Weights of a small contrastive image-text model: 48-pixel images, encoder width 384.
Rows from block 3 of the text encoder, named by matrix and row number. Rows with one number belong to one attention dimension. Each number is 500 + 50 x the weight over the matrix's rms, rounded and kept within 0 to 999. All counts start at 0. Numbers have three digits each.
# v: attention query, key and value (stacked) (text_encoder.blocks.3.attn.qkv.weight, 576x192, the v third), inputs 128-191
# proj: attention output (text_encoder.blocks.3.attn.proj.weight, 192x192, transposed), outputs 128-191
v.12:493502485514486516478521487455491503499467467504494500535505541502539363494533544443533503527519510491470443497527493560603395505525518495526463561498493499500514548470506426501467453516468538
proj.12:478401483495368362460538510529485481639502497453531417516504443438442495471508532589512536507494510517510566478510468522498526463494549555527516479504506493551511516450517482534540586396524487
v.13:508519523476505582470495529501589421452526498474493436585520499530528507526527516511499514498456449605498507561510502610471455399471452423475549513429435480422564464504476490487443552471406541
proj.13:496433511585514520516446475486413497545496494533558582462562556576487507526444512441520591458553512521563392452383499543482492441472476523436495513492550554429501509525511506615548472441503454
v.14:468468466572478572430502608570467432458509510508469521481421491489531508492585584634576500563523434510511497531442501617679594573511651490435552479338489455507530540501453451522500427517528569
proj.14:479439492510424423529497537533445532520435487499497495488552505515440429538498514547570522470586486519489501521553411441512494503575535456476373520517447486534569539475475563418526603543451367
v.15:452528450496493535496460425626447431471502640554499543595472530465520563579526408589490462517512368490474485475381441613518440389460514544507501455435459485563548529463569501531519572465471485
proj.15:538428618506457504571447473495601551563462411511557481483444521427504509421564590459497573365461412537499488444442594350581509526456444483381456503591535602389489492534544472533463372464517488
v.16:514502472450548505507534480553518494475463537517567589589552468421480572504544608455467525454449585487492456506574507438488450472494481538528440568502502458454453486532522489495403512596495497
proj.16:458496481474544473546533428488520496475498499516477438493471515464504458452530485628490473502443468532527588544479591473442552506404502458500552365567507604510479491503503567555586555481498605
v.17:463468515500549549516442462515523594395504497518427428487527435574511489531498540510480503538501453477378559527456496561514494451452500513439461533493465486490457476438479474511580504447558569
proj.17:487470474500515378505521517512475511512482549523602525502516466385488490473464525518553576510538493534458439452595446498495528497532538396453449510512504499523500491534493460526457496518529364
v.18:527522519541491460440426476486493449468514493604524490466501492451465476420517470573538470549580504394427516511436521556542469562551524561574601404425482507489533477535525483516499436486473565
proj.18:456488494531429514506529546525466513539549425407443486466587494608501506552435450504472567444582460546522511590510458486512497513533508480471483491499403481420478486421532504395486597577493527
v.19:548519431509500499518521475553477495484460500556411449463500538502477533372549495574490530655565480545584493406609502404443480418575599483454558444475563482462439538574634530592492477479516460
proj.19:551500530509555494325474640411506533478556458502561585505562491604465514530465553450544438472436478512469582552525470426489580472482449492449439559611480455523419494505444544507561499528519688
v.20:439544430504423540498525506509493463550499555466508499520450524467554529497491606503549466507500370490581470489487507468568499503496562470461423496451494437492480581494586493504501519514538536
proj.20:509368601413473491485470502613537483540530350548475529501496563492475541447549560526496537427515422549514590545505526493598504477494435497463496531511476572499549494476400619416521486522478411
v.21:497570490484486565501492503517576488533570456530378482490522489513506459515437440551484494581473484440406533523469501544482494509461465580503555506480467446568519521438499494496573506497369389
proj.21:542499456466442528601488502516565470487499468497575392568491474409485495495529534473521475571429531578531551487507517442503439501496450426423439550533517558453446570575462478493460466623604462
v.22:512514516545464471500531475472548468475502546534481492466514460546500537507601429471477494591500450507529514497525566547519552516440482511575559516526534538558471415475509471450526427464519587
proj.22:520467495405524430543495462496512583486535489424540512498524550534407498506501511561499466508429521506535518482500480506535536510507394513438515564535466400464543544581509538586456528516431515
v.23:544437422436501512504424512517533523525569602509411440424455510502490499567470514458457552511600444639460541492488672479513531468481479474469473450472498477639387536518451523580557479494460544
proj.23:524523491513555576463569610520525462475489480434523568541580469507489488547483536473490477502457543470481460561541535559479477363528499480533467471443503489482520484480503526443531461519539426
v.24:481538491554473437546411489409515498564572478537396460387503515501601465484448482542590472548560532467516454509509498505396506445443525520502479499460573555504416536488608555532437462453532393
proj.24:459492573416578572498562431488440537458452463445483547518479488477508508469574520435581498591535452502438451528483570489550457565525455463519430498475525467475549488483473415514486552439451433
v.25:528498460467510488530533567421569494559498437436512524483602497560511408538535476478438504508498541583440473534494517414425527493470488466478524459562448529447450527509500510515505580569462499
proj.25:512559436514495505494488508562501493505490532526558481514473489469524500434521478499514487510502477493439504419467561512484455475509563563505488493471544503540498541530573460637513426436546626
v.26:479505534499507444513457548539545436406541411379592364484414549627528569560506471537487602492466500534485566508521542589610524617498478500389455613536511363449308448496607425517496478500523487
proj.26:420464437468506568381496561499456546573493558529529498644562437416504481481593614598612504533462471555435515509495575562407543519467502527472478635441460502527490509514433633454493549589445544
v.27:459568508416540468491546483345470561504533502587483505530479475495368457466480523614472520562481493585462568521536453371493518503538408488475474512470447587611422424462504459517604546548558541
proj.27:435510501496500518485528437498542501473488501477562495449523579565505442574475535537517516527570561463482489536538500454518510456514552485494480472582478456452509548574535501438523492466573365
v.28:453479419506489496489468509548442524438517500573567542562409520430555568510480500569540485513392456430501412503423488571534523505527508561509519498477495505485585487438502446531498544526500480
proj.28:575507525466376456543422502604544521518470510558471513429442515420525452477467497507406507439511502584507537447491513448494462564494415479492563497536525553457548537462500471493484489495435475
v.29:547488485545499446493448497577497591449461607586618546463495472544437480512591468486439538436469440429442506430483549501509499495479598520456466489549506634542548594575404422508484450541496600
proj.29:512494381524502406551595589531533455463462485330565526476449513510533464482450498446404513498337455545517502554486473516417507515441506495456645452437512445511487542490562534593492508499431648
v.30:404534465493551440510452499510498522521498450467455385511527558525484431559576478480559492624519523473444601503499541498455521539459508552561385501546473496520493398476576418438484551486486439
proj.30:521455429492485469556552428585476484478539541444509524599549471483472521494488502576481505448471511491376509493518655518496513416578547501506508482456529492493421510522566564504446485494573601
v.31:517538462504542492509457437477385525516453524500577506550521548503449422473495585412489445500550559482528410483545554450502425480589508449550479590456500497442517589573501499568594459497537517
proj.31:420504557529406403425501590482553472600591479451441530477532347520542603516465475527436543469492530459426465528566440543500545502426572506532592453517461478581443398449393468385539637457440661
v.32:522507516480482496502501486517586540472549477506516498486507561485535529425616465526512531496527505533502529486497554661438381425476508518543585529487448495542496496431562500572550472385499493
proj.32:581466494417537464541527433509427503566407602453461521572479455587452551438553519411523438510500522487472520498487555431519526454474537488582464491485614465543484438495466577603458518557544436
v.33:553478549501451454460514497421499534494410459444333403528585494493505437602473502606483417466452456460500448572485464448519520481476503502500576561520454543550447504470501491511503592469546533
proj.33:490572458507527483501466500502498504559518446503600475471492504472488537507490465504376561504529497520429370541392507462492481488550519585471504407412499444589503548386474481494569409518501525
v.34:443416516431495505485438445534443512537548488628513556542517476504543487512442432589470574475528415477527523543383412454547504427470411500465476593555477411583482473523503455506491479602500547
proj.34:502401451524487480469593582552507484519504511493515525515574458457565506513527533499580515482479504490453488501496509501468610542561544509496508490520476499562430472485402439466451466562457529
v.35:549500514540530464478476533455539483514534506553505557482506500624501454513440493475441458538498511547572545471435536495471498505552442463495503488549450500423411463460545466520536535577596457
proj.35:513561499428503462446547487487509503423472506429531493488525420427491501500547515485543644484507589493431544406522510516511440514491486619529361442485491563561510523464516551478480478588460519
v.36:436555516447460520565397400678353558412486502522418490495389356411538442494568539543487330557483538451493492595538422613591482492417459447505472547416429537517563394495491493566404552426532544
proj.36:541484439392537554391563524550607514559468460499528482512528481452490519545484520532496477480518428562443483575396597525478544493542419505436570446525486567539512571503405410495525494548500551
v.37:466463492457473473490499501537454412484482558484519473460398489443503528430550499504507491525492518544524498472553407615444445514491538480618526532535529484538497432455426576494545494414472481
proj.37:384389512517460443555477516481464552570517477465351598584573514577464516489514494528506437394521492499489597523441502366477521475409395520486493510513516502492515484494502587509502485441543519
v.38:542424575513494456472563469498522476547488452479512484446488542461448519502646546599479523431494498516503553483497568499466533576479537428613458469557492513537555507450516542460505502545507492
proj.38:436450500579494470528440521487418493486506508455470487498488494495562487503526494516491601466513442553582471522571435501479478454447493432492450517517528477473497428487529574500429508428448577
v.39:485574472531473442507481398479483454546486474391422539511537461541395415572529511516488528539403503431468545539418536493563541493508493464516439523493512587461515575539473489564497482520553410
proj.39:518500505465536544456520567493548525437530469538477465502410518481540536523519492588505512528537486519576520460551488544500379577499461500482572438501497513569521509498525480431479456510412520
v.40:572496490442557521457506623497550540449416478575434528471487479668523479502524467402445583430453520492509439450546441438511513484544491485535609515367509512495521413459497558417495515451534517
proj.40:508551548498518478503419462569373539514485554512544405414403509566446476525463483444484520487685548481410549488534466605576497430493524450415511450477531498502419502392610557512611427555446506
v.41:524492595523516403539456525599457456510547481527502509423477496440459621537512514496524425494413569455483510502511459542550393471487564391500418504416502535495531443489581564470502524484484548
proj.41:574483456533595565449510441542528506417587461389509490537449580562523491515505538670408536434617500521508538545488461532476474503519374416485554461593557510491547474518442529469447481511492501
v.42:507496523507463468480599508477631406466567519447378472565465542459514446506459466507373555381486329479445396549516486407552508523470500595550515497549505488520458570560450410505474459454576359
proj.42:525552428489492509493485554524474416530589375478458463521486507477485485537533549532438497540503551427563496453388412553557582514484547460526506503485453454612485512560433481470521547430498520
v.43:489487495452493546489540577451505500593476492566491520583510556530438558467429486421550471454498505565513477460529521502494442563481415543449495418475452512542523491473499509523432518514569459
proj.43:494474480472603400476572481551505572426617500462541506564534459417484541497577531414410500526494517467479550490513488528584503491503487400532424567518500538500435532526531506553503418334426474
v.44:446536508487562615624512464521606506544522445412436544464573495588478495563519610532490488519550516542503512545473528467472491416543464469465492457408436529446527513516487475522490541515474451
proj.44:609502523496511473525529385493467444465477589518513488572429545462527458477571494519556507542528524522361436496484530534426348462428484464512561560513600503541573484489528502559479442497572498
v.45:509469495475482498534551458458477489498457494492453505555540415502477482572490534526490481488483438499427553506539464465533569521514466551497494488474518586489486617572536519530445421406529483
proj.45:507478532534472447474495441464487530569540495579503531469418546507398530501450452463472399508601544519519405530588439543498520536535523386505496440540510477530515408362497472481448532536499500
v.46:503514471518477499475576491458488407565539649498502480506516391415491483455504381508508566476490440538475541499507432461398520529472525420511562429569487498518415507466448512483513537405553513
proj.46:428499536490455475541522507469544586523511457483518488517546491553490476566463500510469496487455502504437486514407445497546478407450507585530463507468531514448443510440466487406473519486435553
v.47:458521510499496459524529513418519502504514497433441505465476546497499403534448515465471550569532532621511523401547413502510370464502466513478483520525481542541497510491554543562548477526422434
proj.47:475484526484527553523510475517427503378493575535516469543497607495465507470579453506466506437487518549505420483436513486477515491467450511496503492501426420570499478507546495485465544486525491
v.48:488496480480495493384582510552482501463532411484425525440459548562513526440521548435477564571482464537557332470533500569576582495532571462497478599533485427563502454570515483415477448386456363
proj.48:447514498503541678554421481470499567508470461525494360473593503426516472510502558559461494493587438512533496563355519491500572526436465531510607525494400522498531512482430457504547439482426513
v.49:487500489530465561489534506547579425416534496501489528491510476480489508547498420520454572451403521536491563529455523498552478607463594591508423508532504508488482500650520488461405441515497525
proj.49:533452628497469408449537389497549541483502472486477545483528545559512445444448517557519509425496377437450350533499542515493582513499461410482514670546619487426507537506510485508499431410572502
v.50:497545406575573487537507520455563568506502466578495457498503542572463528467493485562527586606556464567508501499530542545478429560482480472461582484518475572380493501449485477502411578433512482
proj.50:563423528415417385468524459498540488497483453486507529519466465528376603488550479484561402515486583396501496553522583526573516511504424533586536497468641493572407506472500531484493422572490486
v.51:490488462532538519506498499525535482488520625455584649510518547381478550497479519450510488509493448571448546556481467545492438339546477533445506387426495574471506525468475544503569630431497444
proj.51:595486531534510575505500514528560400516584590514431499576600477552495455496456461491405459543493497463459512564444445466615493470511529459478596538427496429350495642585528432522498505382474481
v.52:502519440495538457523499582461529605520512483506464503490471512591531559470519475502484494546521461579522401530490504497447521479532538428416531460499547418481503441492492538469498543493539529
proj.52:548553498504549479564510360483502524472512505534530429464549471539554389439501530514503501542596525497496482501505531524461486509489586515536545593541503487501505527489491476556450525535459479
v.53:562562504526496492500501477463535547514447519503496492465499454476501605605535574446431462341484507352491509528469498497551483578440552507513464441371578492490522462503509526462530516454553500
proj.53:539607427524521502513512454444393462500513515517552530465374529643481419561505496514562542593557504622490311484558520518506437418509491359543503484553489529478472470403538519451388613544554496
v.54:503425489538540506505580529492530443401582529530588543484520515500509521488533508409518517418487564511433487454515578565567356506539529635506482515420503427493556519563494450534518465494478421
proj.54:523512568430471538489493487499513531527459518419504486448515503515431429492540515425491491544446467540460565514469531519479483410397475441670477475524522463437525386529523545508531484394522486
v.55:529568562496540472503354485564439460501411613484554542421497521369520447517537524566524473599528485511536476486458386596530503431457488403424477527481532503491516514464501506532527508524473534
proj.55:475342502587448514522565558544562493508529485504476440519530533635501471481443471565527578499491545394566592531464605484455502553529409547482587524474505422496481524584535444500533508495527475
v.56:563510453464521479516553548490543557464519390486464519514488495515499516564540533446484480553485507532507527575552495491477527493506429488475519474457433605495463495462441468444459533548524541
proj.56:482498479506523498486443401427536452541507465517428588485471490457508490497498485538469564426721480534439459561505491563475574580578520460468505524597523496452523444369560538485418432530504530
v.57:508506532493449561517481474516531550489551538495454487500494508506547452492436416499433464515501504402592457525492493515462555503472535583504512496511472596539412500502502441519496507495502518
proj.57:464511411537535489535481468548496524595409490522479498437512495583489508515554510497546419462513455564394493512532501463588516440563504469529524443472522489454533546498489497526506523494516496
v.58:508524489471495565497510443446473503537425495412425551494453577512518412560518506503481514485528503525493494473490525498419515480534367495503534488426508562517498508471470512603420553499513429
proj.58:472511544503526429495461482483466512455521504535501477488502441469488522417472511430516584506526566579496423574525518515452442485527573485490459459536440465426375418447579479448491516454528564
v.59:500491476520523432441540540442527457505509495429530504441570503591502503570482494506520501536494501475491524553547636571522518505504506492534502568413403577521420489521504462495494458516441427
proj.59:509500525499453522449458469506474528562503468507462508448349501389503492543555509509509513416539543571454462500503468521511536509519491526494466441556528549544534494426539541506468464485526490
v.60:551478476523499511485435473417396560565468485492573411537556472486451533572495502463516522457494400538621568563483615419496553464447467525450412517567508476509516490552492550482415506687418585
proj.60:466453532560440365466510516462518469505550553525500585424510457488503511436433544423437501501549471456510544379626496532501449547599499556513415446530498398504491449493473483528506474506559485
v.61:523446462549485507527505531511559569536608479581444548518592485503513528479407594486506468417419434506543481510508497549447455544436523530470546458546580575500482464546535486527488573376547487
proj.61:566471659500465426432443399467450492567538516507552502473512453444459486465508585520456456497562508472441433470472554414586486533418421550500563458422587497490470547481471450501444448502529538
v.62:507469500588447389532564451443429510519485564491528575465606504510452496462433542469560500546481540492519530397492548542493470422482570437500508477490490488532482502458522515617505500398482508
proj.62:479557519434502630451499488611606570519410507525497527429585532438505510499488503562515449450525507508452540543501436490533415573493466470419497468400538440491488513481496498496501394505461480
v.63:532518515497472497492546510513487417471418476406524399529559524485491434498550437481407528454372575488499574492469509478444418535445557538563505529544493505557449445448514498542543453505530492
proj.63:500462521466496505490474496463555527484538472518456522575502495516570524490495433531524629506567458491484553410473533507516472398518475512400451488485555501534421445471521554508510489452509479
v.64:537532432466448529532497456602572499614657520459443384490463555487496516486548441417502379472499425565550483568538638468592456468583605509484608456500528475560453508548493523401523486460498468
proj.64:470478352545474449521551493517452477398436471534573461499567473435527505489555476505503536567578537482472518434548412538434523494512481498504483594557436471487543503534510437528471549520424433
v.65:518471509589573442495505464574447517460509512527430475539599427485506513443567505523498589452558499463494608536511487486470455492470561498489479483482376560505470547478570490489438555514435462
proj.65:464496545499509531518484515457585517525523479543427505523402521521446431483513574514536431522450497544502504498481514537539489530504404562452525506521613498536556517533536485497498480520550504
v.66:468514503541523497567406512535424510502474427532487459466533527487536432339441444555490609450495433522447499496449438468445421504461542558544443427508441418541552483485541500471493591493470491
proj.66:539508509480498460573469484500516554454557523467497499404446533562521552514568521494503470523487503588484542509496546498535547485401526459457498486471505452491470510485495542581475519509534518
v.67:466539512507472533538608489533431437505563502518491509473531504498502512503574515545598441459476500451571484421523487563387463517503507427482470498398496513693499503508398672419522498458520441
proj.67:467518470428462434500479572433490467518522484477446559476479516565500520520418582477381499582490530596551331505498494506488553433405467361536576549561501526376478496434469481495473508498504500
v.68:557501502582416514424521505663451558430454552509580509457571457465584496472400486485377516381551592475499474491595476517506383497417522538473592492476545421511547633515550479497500535480470537
proj.68:541495578401594550547333553358548555489542465380483531454513520523452531653480499483471553494540404557504538493443582468546523461443459469538514429534430655472484398474457560341517459573627465
v.69:517548511480491452484488480423546498622433467508520574480377453613454475543534497494438432479537457520445490514460514582545515502526500495544601462518521500496490506458498453461487506510471575
proj.69:483589470556533528627499497513566520394459492501410524497494472425609571470540502577522462482511480475503469490547484517501461516608522514614458407499453428488532566501508392553449501517521527
v.70:556469495496491454426649572465485469548485504438481510581476554473462572525522472503435566468492546540553490423606463488485484510504537508477477587548498507521477407500519559553459489493493486
proj.70:480500513481517606461451519458501419536488483548485478535565493505451426500495482449589470515488430301441475547416462546501483504514584417478503487490546479492454547546440509366502443385548475
v.71:565447509466530567526491544477434502440478517509516519485387497524502552492528504567490445583481497535559524521443505474473475556534524564542500497569524502529494527438460518495553450584481474
proj.71:535493525548511501412548489408482530508479527544525466493559501459456412502492459487517461384438550428506566488497560528540481477458464426511439415459466478527527539597568474527468464414464497
v.72:519527568442452545566434524481478521544559425502493507508508510495370501483474545397440475566484488522564544555480527562497614427533446548496497515607455568537514411534458495557508419517510536
proj.72:486465398546482402487500484538487471480531550539653463543532603395504523490521421441497486522489582513529556467406420474528404464544464532513511517444501494520514465507530507504473515529478490
v.73:505494441567445542521389489536502460472495461520566507550482581486438479466486512497491440507551571525514431451513603436451437597510505487439478550562424509563507507533495582485522503510552490
proj.73:483574366493517485450488491427549435490482569515472499612585535502556570486501499477485522499438509460467413407399421510483416492580567405476490538574498394469469563600525462521488568468525503
v.74:502505501527611407484627460334539536438570479494516459483504481496493492484536511460451491541451488499464582510532457508497600527493477555426554514553388561519469518565559418560497449482509474
proj.74:543479567509583506461412595496511500506398522475435525543515474447475511505456501577532499345440514427418519500453525475520492481501441453471527531489604585519566417554528554493559612498469514
v.75:596467514568473535455503517519491447569490510520634568500353448498534431489582445515506541543485513515499549529489534521577594503560487489506498485469530501548553538375525509630513442483579534
proj.75:454518502490470437504509523432509474530569536544534467537533498500431535513510490491529469441515483468500507494391520571504437553479538519487471500478459487553521499637478486513466453508498455
v.76:405463434561504482546378509435506578551505465489491490501499486489526481511468601523491534500553580460507420435507568480444479445489497551500473491580499542553498498563456541499604525473474536
proj.76:507443507577462464525545476429457493611404536540455547488495464470515468546438423557569499474477486475505550502528496484520510550426470535509483448486490503442510530418567529570522505497490500
v.77:510488552475461461467529502435608521501502498496484515505481512520480388570508479565460498463545455483499543509478504504560534463489557515449581524476619593488487513629500481602520486541515570
proj.77:502528472526508535629477478482483411491604454453537460509518436491471504435506456479554442499462547515538531543521446319569524525467488601533520495517366572534519493513456565482576515537516431
v.78:514435464467516485536500442490452472511520454573494425548556486498363444520592479420531460496501503566496510443480552488479492482506514503480497408514469499536503490638518574523454435594417435
proj.78:420507500532518483384527527497460476498525665420524453447589524474608615455427524476492574472443487440403500470462505442489491480522454493436588520588546386456633505588544596578460505570470537
v.79:477496528442525421572445487464561548566443430538497489548454443495518519452478473451531387491413443533481489492502482489507503478538555560542470486409517476491510487453530465472482496500497466
proj.79:385534341478589525525551537588576455474462608503439501472504481519614525523519577533540509511529533500451455568601496506401559436462525480444435558536443455555488548518519437525449611479520512
v.80:506413518401459377462579453457479484625426578537403423499529509514500555512477402384528537484482498500434595482514489414485574557486463468547492473519479413428447426506511523510481557505355525
proj.80:523558463482542513506496527597490563354590464316607487485548507624544521477512522466423529571564415473519355524522497613498533447464546485446582562490599483520495556505498492446483522491510441
v.81:496570458515558527430520492603486392489534507477490393497486539485494492551637517500569495631546323563556409525515524529538514500508552482441557506356504425441519446612455541464483502513505499
proj.81:487456520515498500483460471533441476508565514573528489502515415415490434432498498474467527468492619501479471426526448494510521576581498534465475501558489483407494522516533479624472451603521435
v.82:445530490572540492534360512346516495545482500561477469511510533475500516388485506445455493481435456560499493426572497436489507485557462537542502515447503453527581507456607496511468563484519518
proj.82:612491472428519481599493469540512524501460565496484693500492498494523457564510498606515439438533556462506566549494499495526521497475551489483418601441495491485438585432506484567455572491525569
v.83:434526508614576443551507539580514543473543407475533460533520513454470576544596491445514467387541384524578442500532440476403564348519557695573509510468512473415583518517530478560574388393487381
proj.83:508489576520466556548479502406494587420359517595565468620456515546521510446484500547504516525536515501566617489522537458525512492518504590356561584488479649504513471447465480540471504536516521
v.84:468566507474420414457433507490507488450529501488515597609543524588568561519560539498504646474478506454510503488450478560503577524492455519544475553486462469389414469379477466457446494447471336
proj.84:451423554537494566507563523589454528549508510542499462509393448600479462420475544514461507556509440535538470487525500583502442523564506469323628548529497588547495473522596465466508484506484528
v.85:519460465514525453516489479531461454506503525521502482501545428527466498425479437482636588503496423552422538507508521498484477551543516557539529446518490473567547505483532517432503511478481480
proj.85:483568497455560549417517529535518701379497480387493551500514494544624487502504546552465507491410369419512475505499501512517530490472524492524512501507565503502508593540561468560453533518482555
v.86:446525577435482516449405416511451497512440498448498508479505541452476444505516496567507493567440491538480531453491483572486457505532513424546418486472474430511538446566502463505465573545497571
proj.86:533586517429502523491450475471549506513490519332509494477466512562561531476513581505454462417534533469465432550550533499453536488558497344500541435539468382462453564465436478496512394501556488
v.87:531450551506476550594464584527467441465542463475478588545534502572450443430515453495504480488429496526574523490511477497473483427553470572529487491590468472545554521473456535513493458491499498
proj.87:478526473500422522476516473493427512523507572469603452469498548502512480528484474455494518552557513469506514535465547506463497461476451376527480528500510487513461482546488549477493504515480575
v.88:429500382479495487563507521419499596474590473507513422463472491496554606537514511529495578529550512488577402507446501493408481536479568537530433480506524526522507482508382502473555565464511482
proj.88:562501498469568499568546484483467600421410490515472534479533498465472449594471455573447499491438468454481613438591543535488511504457528536538520484496452367501499479472571465546552544449412507
v.89:500549569523469529509446486525411543470510508451469626535479471536544468465455548505384485549451510480598511565529503511489491471512457568500419562559462447512509556473489514487473448495463502
proj.89:499457485509507449486507555496543430553509472512466446499483475478484456500402536396501509489526547622512439535516513505529573436466490432454496455499500525481459477471508463489481499510514496
v.90:471536389529482407498515483533500505586544466441498435520552550472457468532505514541577599544509503517469506517406515525516556443453467492530444513594494610573497377706461497521546523473519544
proj.90:540456477416516522446471552521519439389462501462576481539501496554536561494502477526546523478464498451481516506428426474467425569452508541515510525463486480472531524522506497508513524527461477
v.91:527503571547519617571488443520498486502515522579522524451538475475451544508528496519526475463463510521509452469519485609500449482503499491507475480425506458563547469426514525504485471515508455
proj.91:478441548459448484497504504531418528406517535451525507378495525496497514500438495473465533530562535517470501506452537464540541560456452409483480494456508555433517458504510522529468407490535556
v.92:544406442514461465569519504576502573516469504513558547501541543418456502498494470367441483424510580494490583442611528460445498522514534526508547519496499492463527544469472559510497448509481494
proj.92:437558507501455485488482522486513506497567524432498454526457532607561455566514516538507544573507324502516370551405446500516501484481501501521451502494503659539472482406496503476485531476554474
v.93:491430516478487558485514512516421482444495465502544542535507478512497462542473519507546481489461460495495425486505534546524529522538436508439512507484506446411513542460455557394515496444476574
proj.93:462508455529466440453529510521503531526544506489517467455445479568551496499469521507495507589537484594603401500601489480514546451487486465512516467510505580492443483446497486532476503532472476
v.94:479453498532503483515509533528504520484500496404381502527654613492462571504458594469463495505470478504499598548506463489513504494515442654521511476452470477480500476464468533489485458523417519
proj.94:573551548531504529498503442496492501498461471605528473499455571538554493446450476549546486473487557489550458474513412504437471545496443492542416518524499432496480560499496440529554529442516517
v.95:480459506506562473497590433465420503469581463546527378511527503567544465508622500444499570505515551506460438474527501447450485419429485470408510452514483467481545531507509434478536529402475391
proj.95:573490532487512443457499540396447467539315412478427540549490382402484507613512490539513564504529439475315512414496594651479582537573523423478517485506632497487488559529557505500533491514486580
v.96:463541503460500418505494519476442551495507442529471521509511436521597504409406506521504516425408453524502490522437496378593553512506533454478528563477507410494476483438512547529476545509576512
proj.96:542543447553450502538501433496387510520431575415556491516533503419499469525452486499556512479521493499555536467550502492460458453502503555496436467520461472528491516550481522453465576563497453
v.97:497561430499503507522557510478552524507397443420496444521507472519482492543518493480535432391514531543472450474555449476490542524507502559448427486589483415500519519484539420596484460588480494
proj.97:482492463460513526453602527493491506476510582522467369536519590501513493469461589476499551503410474443469511550489533497461473496512460459601560532431497494504585511566512444546507572467636459
v.98:546512496565479518532501492513501427495601529459500499537485552493376526460456425501455474533423500493527493520559499613506468440482599377439499457456441479493501417414581470504516529568506536
proj.98:545412521483530504525496474494516541534485450493566504496534556533539505543473505476602474465528480535472462485475580501539516567541507493496504538511585558526454501499412514437572525499463520
v.99:447459492533436465467565490597531543530531499490508490541540440411611527422535493485530443545538524505566487526458513544503505513474508582525430543434465628494461531494537563544500410462561496
proj.99:482522490440512527491482473445551437444567470492519479421490539633365538444543486502516537513408498531526557503519456447514464499539452515521608536409593484416644499542465436501570473575478470
v.100:497528540490543497436555533515496484502506466488485544462486467510583489499476541458456518491503540548555461507496496543533539498518554538454513476468447541449424508522488492494455491478531440
proj.100:479526546530510522576453465432423468463503500507501439502472508502454568437523492585576507496500499487482566486570541463443492517525451530538505524484475429474599514536481483467577490511497519
v.101:497580506470534464640543493445538481449424503521564441438549477497475499567484549510485560532491503452572554470396479497477466413518472430524589543524525490580437401493425561470481523504404521
proj.101:570507442456517530480488428562459515428538503412541547564491557489464520545501503536473423594544504492449461480501504447537491510490546481429486590469548485487510584434439495421515477568498453
v.102:583470632512463529565516434502463616460567564542512482503477455540611432464458566507506486537524474573568414436526552475485425540482529501493497453519485519499565501512497501607518452513500502
proj.102:551422501568540468505487440476476522501384535443517462486580537465433486497445497496572491486507580494395530450548520528573462476483441497490364442569581400517451498581575548452499520486512444
v.103:387546449513542497529537566502570547472604487452507512526541479508483498645514434486510515418575516468434396577566462466580542488518552514460515454377498552494457468553543486434437461498680521
proj.103:491501501494408553392494502513404401471502534461577503550499507480622466425523499557528504515493439465509508528531473541385591541520497522455565540615460472468619523517468425607556477370478502
v.104:498465583488493529346526516560513490490541594374512451479475545451527520496484510412488496511416499519536476485436412512606549609508553618491560561468596490481444506658525566480490506497545530
proj.104:513524560501551474624467536442461459472504550567406494500570496506502542474493537464514587465556477532533494527453504535462528493507487553456534491451486503571516542480354517521542475562499480
v.105:500549566440593500532543534383413452519703500559358476493466466489450528513498410473454488492527572498558506538564470505514567587560570547516496422487468451531501481485522465574466490517494586
proj.105:531420519408524491462518493532474516592470593527470492602590514540501504443544505505520511450536416538539435470450431482473488460489365505485521474556482507595517464489531507608532591446487503
v.106:472452466584565563626503433405501414460425448573501418405411444638500403495496506567410617501488440477498486499491470486488505531594518420545504438550601480478494393516516440490532509595477428
proj.106:558487430608515479498422499544486458400517509444603472592557592311529540617559479518529416592508582443430467500623525528483477488508497565427500557482514464511405497546558647419496503437546618
v.107:430492464488485502501443483530486504567393511601592508511465525546440462519512563516479410495535498464476599501516513504507517507411474499518514553385523419492513511508487565533553570492482453
proj.107:513522509526582434503587616509519542528556467447442490519512522498589478584492460365467494501495551501476368528507499536581458467449446454468579473436510626430438484462503501479409481540394538
v.108:542461457481542515506529531497480454525491488505502457513514528497522550611548554493560580552471517578408469462550518433520488490518425516439508444573510514494498441466481498528425481509478429
proj.108:481557457504496476422485498489496561468431535458570465543514496460501361498457426498483515498510462377452560533537440536489512490493577427541480561513543449521464591453577412529563558495525546
v.109:510520523392477617548448510524457493434495503458470492446458551558482472533467510432405502492465537480446509528549503511505570480493504519502512486457533401503518447564483507490504517487490606
proj.109:516521502608477479471425499532463505526441472493525612519535587584553541539508496590503399516506487488522477463511592443542457499463499465392505491533458509530501506499496507524436515511547465